A small image super-resolution model, trained from scratch.
Model: 1.81M parameters, 32-pixel images, arch unet, norm batchnorm, activation silu, widths [64, 128, 192].
Rows from block 3 of a small image super-resolution model, named by matrix and row number. Each number is 500 + 40 x the weight over its row's rms, rounded and kept within 0 to 999. All counts start at 0. Numbers have three digits each.
After each channel's rows are labels from the 100 images, of 14848, where the channel reaches its highest value: "top examples" is what is common among them. Only what is clearly more common there than usual is listed. The data: fractals drawn by 1,000 iterated function systems, in grey.
# conv: 3x3 conv (model.mid.1.conv.weight, 192x192x3x3, each kernel summed), inputs 64-127

conv.189:528268523559465521513514513517483505508519501565468489544504457508520499527551516501486489501499485504473455518463509486507505501507473496451543523532505510502516556518520507548498503505499503
top examples: dark on light; dense

conv.62:486402509445530515494434526530523503517476510563435509538486518492557495547462516504503579466513491487489504521474561492483499517529482516457535519499502566547499472477504506579483487471524485
top examples: dark on light; dense

conv.115:438471487402370541522468489497515470467537462616513496503499509532466501467493498488392445491494526540456494457492514496508505514518502475453518545461519489519483502504544500514478489543501465
top examples: dark on light; dense

conv.1:449463557477457489487464408502453491483481507543472469492520502510545509545497493530493474637552508571512487489519544475490439522528444511427512543445449518486494460540514523515482498499521468
top examples: dark on light

conv.0:419405490445465532510437522498488464515472460555519503480494517500511521486492473503355483441491532503501541383512468483488492496504496515506541564476474473476520456464525522551502532515524483
top examples: dark on light; dense

conv.66:516575568407486538496471572500487536453439434613565510501524501514544495472492533410464497480497485427527495513499472532507486540482514481509556516486493445583489510512534493561538494531546580
top examples: dark on light

conv.113:522456490477491452483478459456509517488466492482475512502480499527521460506511485489428495517493472494476505468548541478419506502480529484491550496398465541494519566437517522512522511503506489
top examples: dense

conv.11:496449448520538445472517489492472481502500516506522466517513499439568490490500467501661497511505532444504538520499426465508494502504471505490477503471496516489513474511317534531510493378510515
top examples: dark on light

conv.177:512488497477494521498549498516479476506460500584493488512486509493599510502508503514482503449502478466489499472489479488488466510493496523464566525529480521519506479497487484540478519514494510
top examples: dark on light; dense

conv.188:480446497525490451487456486523461549461478515432418499529514466512515532515483514505525506486487434560458480480505488518287579513489517521472559506443514567470514471445516449506497523514492449
top examples: dense

conv.156:460537472570489492507461420484477465490483543623519505488531531481573474506524517498481441438514512514526470475525529493510474506516484503496526533510488495530506484474501527489510461496495497
top examples: dark on light

conv.94:486497520454501461518446483518554459437496478590444491498491504501494517502421521479449470515502495555528567543476527480454462508473517531397520492433439548466544482448481531486467471490492441
top examples: dark on light; dense

conv.64:535440458411522405468450517540538468501527497545504454514507507477595487525499479490492463443497435421473594509499423522498525502479494500466524498487466462453448510494452430532475468502520489
top examples: dark on light

conv.155:614502475492487527495495404546505452503458513554459501514518510521493487506482525482469491646527515525515477453528444575492460509523502500466513513466493488520524481625497486546490519470513506
top examples: dark on light

conv.136:440516549552514500530553454557493425499526514510502469507499524514480502503542504509523536600499555565498383446508660482552456514503476518474562496537496506509526443591483474526518481500492511
top examples: dark on light

conv.145:529472460515527513489519497487508481527463508491485503508541508457510501497533520491524492511507556452514522471497488476518508511503489482518488480409519507511453455498472525526517490398496509
top examples: dark on light